config.yaml
model: "audio frame classifier"
n_mels: 64
win_length: 400
norm: "groupnorm"
init: "kaiming_normal"
muon_scale: "original"
lr: 0.016
momentum: 0.95
nesterov: false
lr_schedule: "cosine"
weight_decay: 0.009
Rows from block 2 of a small audio frame classifier, named by matrix and row number. Rows with one number belong to one channel. Each number is 200 + 40 x the weight over its row's rms, rounded and kept within 0 to 999. All counts start at 0.
Before each channel's rows are labels from the 100 clips, of 14848, where the channel reaches its highest value: "responds to" is what is common among them. Only what is clearly more common there than usual is listed. The data: tunes sung on syllables by a formant synthesiser. In brackets: how many of the 100, against the usual share in percent.
# convs1: first pointwise conv (model.blocks.2.convs.1.weight, 192x128x1), inputs 0-63
# convs3: second pointwise conv (model.blocks.2.convs.3.weight, 192x192x1, transposed), outputs 0-95

responds to: vowel: /o/ (71 vs 16.8); consonant: /t/ (46 vs 12.8); consonant: /d/ (34 vs 12.2)
convs1.107,193,237,248,180,214,292,145,205,190,158,208,132,208,206,200,250,253,185,168,223,152,227,194,147,214,156,193,189,252,273,216,144,128,208,199,225,222,194,124,195,190,186,157,204,150,181,226,163,204,197,166,225,170,330,209,141,177,128,193,122,187,178,168,201
convs3.107,231,215,216,188,203,215,149,227,183,170,163,175,206,118,151,204,202,180,247,138,196,187,144,157,224,252,141,178,191,245,181,178,235,152,199,246,198,282,215,261,125,247,178,266,183,186,222,188,191,298,150,216,269,182,242,257,221,163,173,132,193,171,191,174,203,185,192,189,169,201,179,140,247,159,207,214,210,273,103,233,212,154,252,105,247,239,179,224,181,267,242,178,224,166,210,105

responds to: vowel: /i/ (41 vs 17); consonant: none (32 vs 12.6); thin (high-pass) (29 vs 11.9)
convs1.190,215,234,196,236,119,207,201,192,134,290,189,176,228,227,182,195,81,173,129,174,193,229,216,209,239,228,178,238,142,154,167,175,217,67,208,248,140,175,156,208,202,232,162,168,174,215,209,176,184,212,263,228,121,196,147,132,201,144,221,138,240,243,231,143
convs3.190,243,168,196,177,256,192,163,199,203,176,169,171,157,158,212,182,216,269,179,200,175,155,205,218,198,200,185,156,193,122,214,213,170,225,206,178,258,164,263,167,268,152,154,229,183,242,123,140,184,216,261,207,207,215,240,233,260,280,140,261,143,208,202,200,246,213,197,226,138,217,201,223,170,179,200,219,190,202,177,193,208,195,194,105,205,152,218,128,196,200,127,186,165,199,239,194

responds to: vowel: /i/ (46 vs 17); consonant: none (44 vs 12.6)
convs1.162,237,162,207,169,257,206,173,196,235,219,209,161,214,152,179,149,250,197,256,172,162,229,170,192,212,236,188,171,239,237,127,255,223,155,161,172,280,195,157,171,220,219,139,198,169,164,154,145,234,217,135,168,172,215,217,142,256,181,199,172,203,148,182,161
convs3.162,187,212,200,153,162,260,205,107,93,140,142,146,264,228,166,245,203,188,177,137,146,168,181,233,220,178,155,249,196,205,173,122,210,233,172,223,196,202,198,197,207,176,221,189,275,140,145,209,217,215,197,261,257,235,182,147,178,128,215,198,259,196,171,185,183,177,133,149,196,251,230,216,178,150,184,255,153,262,120,192,209,200,241,220,205,212,222,202,210,169,155,170,214,105,155,202

responds to: consonant: /ʃ/ (45 vs 12.3)
convs1.189,172,216,248,240,258,284,192,186,257,116,220,254,194,262,178,277,240,185,143,168,161,128,241,181,210,233,182,179,182,120,211,227,116,269,200,113,189,222,176,208,190,196,209,218,156,204,154,192,206,191,127,114,202,211,197,267,159,221,185,196,143,220,196,241
convs3.189,216,172,152,210,181,217,243,197,243,195,249,178,211,147,147,177,168,231,199,174,194,228,220,203,256,211,178,182,184,226,148,220,225,187,186,150,228,210,282,287,232,279,211,205,205,154,251,202,273,163,134,192,199,250,184,192,221,203,225,235,164,191,205,252,183,189,201,208,194,288,216,234,252,226,169,197,190,137,275,230,239,241,200,270,221,247,232,203,152,174,210,209,226,201,171,233

responds to: consonant: /ʃ/ (47 vs 12.3); consonant: /t/ (31 vs 12.8)
convs1.77,281,181,279,220,178,198,288,178,221,154,175,217,208,179,141,201,189,178,188,246,210,134,213,207,205,180,241,259,216,258,208,280,153,197,218,167,275,181,201,157,258,264,119,203,186,118,198,180,241,133,106,212,167,253,183,180,177,259,221,208,195,147,203,200
convs3.77,151,132,145,176,173,182,234,206,229,149,239,211,233,99,161,202,183,197,203,151,230,195,210,181,161,305,191,209,184,214,156,200,216,172,233,208,243,232,227,197,197,206,201,232,189,202,192,153,161,227,142,224,185,228,167,195,180,223,169,210,204,217,240,204,133,154,227,162,254,159,136,252,228,197,194,234,211,111,209,147,193,183,186,126,143,206,180,197,172,303,237,187,224,144,222,157

responds to: consonant: /ʃ/ (56 vs 12.3); vowel: /ɑ/ (51 vs 16.5); consonant: /t/ (36 vs 12.8)
convs1.113,219,228,166,293,133,219,231,213,270,228,176,293,279,178,210,133,225,174,280,252,186,170,233,165,191,254,173,158,184,171,229,93,176,247,238,209,237,206,143,183,203,176,146,170,163,183,133,147,271,213,202,250,241,206,169,194,210,150,216,221,155,170,242,141
convs3.113,217,128,234,178,176,189,219,162,243,243,214,204,200,242,196,333,172,251,194,253,248,288,187,165,158,215,177,211,189,203,119,157,161,221,236,237,194,309,266,238,146,183,213,254,154,156,253,146,173,209,201,279,203,251,191,188,234,193,207,207,208,155,204,220,105,230,151,185,213,199,225,211,205,192,184,230,198,128,203,111,317,182,162,206,130,193,184,203,204,196,156,241,208,163,205,220

responds to: vowel: /o/ (38 vs 16.8)
convs1.145,215,129,211,154,166,239,266,194,244,217,178,272,236,194,245,188,177,201,204,187,286,212,182,209,150,218,161,214,197,222,175,200,162,208,191,152,250,185,102,215,187,212,146,181,253,218,183,196,226,145,228,189,198,156,155,60,157,204,141,195,206,250,188,184
convs3.145,164,154,184,205,255,208,275,242,214,156,181,113,232,218,171,182,266,205,115,214,218,195,126,167,140,214,211,257,205,233,151,133,225,247,128,223,169,205,206,189,271,197,180,265,210,201,221,222,204,190,230,209,131,187,197,216,204,128,226,181,241,176,231,172,239,231,209,210,201,210,178,107,233,197,255,263,256,189,166,223,55,223,272,213,157,256,181,264,153,125,184,242,240,297,169,194

responds to: vowel: /o/ (77 vs 16.8); consonant: none (56 vs 12.6); consonant: /t/ (40 vs 12.8)
convs1.93,201,231,178,197,184,151,204,155,136,184,278,208,200,225,221,142,253,242,225,256,136,201,233,239,220,156,240,130,144,164,278,227,231,183,218,184,217,191,165,176,213,184,191,218,221,232,200,255,168,176,231,289,137,159,219,188,275,179,193,191,175,133,220,163
convs3.93,182,203,248,218,211,127,263,232,197,245,174,256,180,216,194,188,220,220,242,194,219,299,238,165,150,180,251,197,217,197,204,176,226,215,152,185,171,99,159,185,171,202,228,163,236,176,224,203,166,159,217,193,216,267,178,210,136,169,238,194,195,174,173,159,250,233,151,206,166,202,126,206,219,249,227,257,173,55,166,232,172,215,224,322,177,105,224,137,213,234,128,235,174,258,235,244

responds to: white noise (55 vs 7.4); vowel: /i/ (42 vs 17)
convs1.100,164,149,180,231,281,244,227,188,170,223,238,237,183,178,151,119,306,213,265,155,190,153,205,224,167,151,141,172,178,181,212,111,158,173,166,216,167,239,141,205,228,230,230,340,192,173,255,191,172,170,180,184,202,216,244,138,269,234,208,230,204,187,163,231
convs3.100,239,83,200,199,226,215,168,162,235,199,227,252,218,213,205,150,237,231,187,214,174,279,217,190,168,178,245,191,175,166,165,203,167,164,96,129,199,198,160,223,171,237,244,223,168,220,106,226,240,147,122,221,203,250,120,244,203,215,196,276,264,169,161,165,206,141,134,161,198,203,171,196,262,185,204,126,244,225,223,163,239,182,181,213,284,204,205,178,232,310,239,312,188,192,220,196

responds to: consonant: /ʃ/ (83 vs 12.3); vowel: /ɑ/ (66 vs 16.5)
convs1.138,150,242,213,214,241,241,245,217,232,190,188,178,200,256,221,154,271,148,155,175,229,196,215,223,224,192,201,175,318,243,271,184,163,218,181,207,186,148,202,271,209,196,131,250,128,180,168,121,186,126,123,144,205,228,244,211,194,213,191,164,134,170,222,150
convs3.138,209,159,220,240,161,293,146,224,261,190,207,247,201,222,129,173,127,209,194,209,185,192,249,141,204,155,173,162,173,82,267,186,195,155,216,209,240,232,127,219,179,200,199,192,200,221,171,171,201,193,209,124,216,215,216,221,237,247,195,115,253,244,188,262,142,206,153,180,194,168,215,198,178,169,189,238,198,197,222,136,190,148,231,193,244,226,152,192,287,269,177,196,222,198,238,196

responds to: vowel: /o/ (45 vs 16.8); consonant: /ʃ/ (44 vs 12.3); consonant: none (42 vs 12.6)
convs1.180,169,192,163,232,189,228,168,210,172,204,230,201,167,250,193,161,202,223,93,210,195,183,119,246,202,178,101,170,200,178,218,200,236,116,262,221,234,109,225,184,188,175,186,195,200,252,203,178,192,171,209,222,276,242,238,151,192,149,229,189,197,166,190,243
convs3.180,208,221,271,246,218,140,224,198,232,229,209,203,272,236,198,219,147,177,212,311,261,146,209,164,116,225,133,239,209,145,228,184,147,207,156,193,233,214,154,167,167,211,225,236,172,127,156,220,170,131,164,177,212,223,142,129,224,169,144,233,164,156,111,224,228,244,195,219,201,98,172,152,119,248,218,166,151,231,190,221,183,182,198,209,267,206,199,171,167,159,189,176,156,211,208,193

responds to: white noise (37 vs 7.4); thin (high-pass) (29 vs 11.9); pink noise (28 vs 7.5)
convs1.128,187,214,347,307,190,180,233,211,130,152,219,189,200,189,157,237,187,128,207,233,178,216,238,223,214,210,200,224,221,184,195,284,191,232,229,201,191,226,222,188,190,214,199,174,191,219,254,228,163,102,195,156,90,215,159,141,201,212,265,207,207,206,218,260
convs3.128,159,173,195,199,234,146,203,154,166,203,168,247,183,177,231,212,195,232,193,236,205,214,145,128,194,158,215,206,199,181,127,293,202,183,153,204,155,177,182,215,200,256,144,159,183,213,181,173,210,183,168,250,118,206,192,178,206,201,262,114,186,172,236,161,158,192,122,245,243,224,228,280,197,231,215,197,211,145,202,181,244,214,198,136,222,171,216,236,206,211,119,192,182,162,194,261

responds to: white noise (52 vs 7.4); pink noise (44 vs 7.5)
convs1.101,197,124,229,160,146,134,245,204,264,122,211,173,112,152,118,208,226,279,177,205,212,184,193,171,226,132,175,127,187,201,277,217,236,244,286,208,137,293,175,162,211,236,260,198,226,205,251,142,158,224,253,163,233,260,141,148,224,192,160,194,211,169,194,169
convs3.101,142,166,173,169,153,213,181,144,182,256,180,217,192,262,227,264,196,260,149,241,207,127,215,218,126,235,198,208,211,139,193,227,213,191,142,199,148,262,150,231,93,141,216,180,262,221,175,234,175,193,145,201,186,169,196,167,229,203,224,243,214,132,167,235,212,183,218,213,186,257,191,241,125,162,183,206,186,177,220,155,226,192,223,111,168,228,194,209,173,205,141,263,261,191,151,197

responds to: white noise (84 vs 7.4)
convs1.150,249,228,227,244,228,233,106,160,239,151,141,227,248,174,263,146,151,234,209,199,158,179,234,182,177,202,166,237,237,243,213,221,167,209,248,202,166,185,248,223,205,187,186,178,193,229,159,195,202,234,226,245,186,94,206,211,281,236,205,130,208,150,129,172
convs3.150,185,219,130,204,182,212,166,155,202,158,188,219,220,173,205,186,214,150,218,133,252,203,146,158,143,247,194,146,221,186,169,224,277,175,220,237,214,142,257,185,205,246,199,249,157,202,242,218,167,232,206,199,198,146,237,175,234,228,181,82,200,231,191,226,182,226,229,172,206,149,203,136,139,190,141,209,140,185,186,233,148,145,155,100,223,203,154,184,143,204,159,242,169,204,132,141

responds to: white noise (37 vs 7.4); pink noise (37 vs 7.5); clipping (28 vs 7.9)
convs1.126,176,159,180,170,201,160,162,239,212,231,119,227,166,226,217,173,163,167,222,202,162,215,140,164,178,198,282,182,191,285,208,188,133,149,225,164,234,203,126,268,182,239,71,181,292,139,148,132,211,258,165,168,217,233,181,208,244,182,164,187,162,166,163,171
convs3.126,151,195,238,140,166,203,153,271,130,138,149,177,164,240,262,253,145,171,186,192,195,286,206,194,242,187,230,228,253,312,224,202,152,200,210,207,85,221,170,152,119,141,205,237,208,215,130,186,203,183,276,229,203,228,217,206,192,196,217,150,223,236,171,221,177,199,158,259,182,165,255,240,189,220,272,215,231,225,249,208,194,240,228,214,170,242,208,183,186,264,215,281,278,192,158,198

responds to: vowel: /i/ (63 vs 17); consonant: /l/ (36 vs 12.5)
convs1.11,77,167,218,134,170,229,157,240,205,173,247,213,238,212,238,302,203,168,192,237,184,210,200,178,237,128,169,198,170,177,158,159,197,210,188,173,227,174,173,168,199,213,155,248,182,197,232,179,202,251,264,160,227,185,198,179,219,186,178,162,147,179,195,254
convs3.11,207,232,187,223,253,247,160,198,164,230,186,153,190,141,223,179,218,173,202,198,179,169,126,227,188,187,159,206,213,164,225,125,200,251,128,125,228,217,182,208,215,189,147,194,213,133,258,241,166,200,174,105,227,261,194,192,224,200,176,284,167,261,236,171,242,233,209,230,264,262,251,251,217,231,176,195,177,229,151,151,238,191,211,167,197,142,199,138,180,163,142,248,196,227,188,185

responds to: consonant: /ʃ/ (55 vs 12.3); vowel: /e/ (42 vs 16.8); consonant: /d/ (33 vs 12.2)
convs1.10,202,143,159,199,143,168,178,214,114,170,173,205,187,186,225,172,201,189,209,279,245,199,208,206,173,183,181,214,206,213,236,175,180,226,116,209,146,217,207,217,181,220,193,209,223,266,227,280,148,125,100,102,144,191,216,303,229,195,190,197,235,207,164,106
convs3.10,142,215,262,172,191,246,122,189,129,166,174,183,239,90,186,223,172,219,185,188,215,226,139,186,232,224,170,142,195,279,248,197,120,199,198,181,200,233,260,177,178,215,247,176,183,146,250,142,212,228,246,205,221,228,174,234,171,198,216,213,226,192,200,249,171,134,175,160,205,222,93,245,126,191,192,232,193,244,232,192,171,197,225,190,239,183,212,171,255,332,246,229,290,198,210,205

responds to: consonant: /ʃ/ (53 vs 12.3); thin (high-pass) (30 vs 11.9); clipping (28 vs 7.9)
convs1.25,212,219,124,221,179,77,177,283,205,235,237,187,175,218,166,160,183,241,200,184,210,246,253,254,180,192,202,182,246,144,149,238,181,181,177,201,167,211,226,167,180,187,178,248,258,201,238,143,178,241,149,219,236,199,233,218,145,139,197,241,148,210,157,91
convs3.25,124,192,217,199,238,203,216,228,259,201,228,227,143,158,139,214,191,176,196,194,218,151,186,217,258,242,205,212,190,183,207,180,57,265,145,255,245,207,199,207,239,232,179,240,130,196,188,240,172,191,211,206,178,211,316,259,283,159,208,159,230,192,200,230,205,256,206,273,262,178,194,168,214,230,130,212,156,189,162,99,178,326,249,213,218,213,165,236,195,180,313,165,182,191,230,209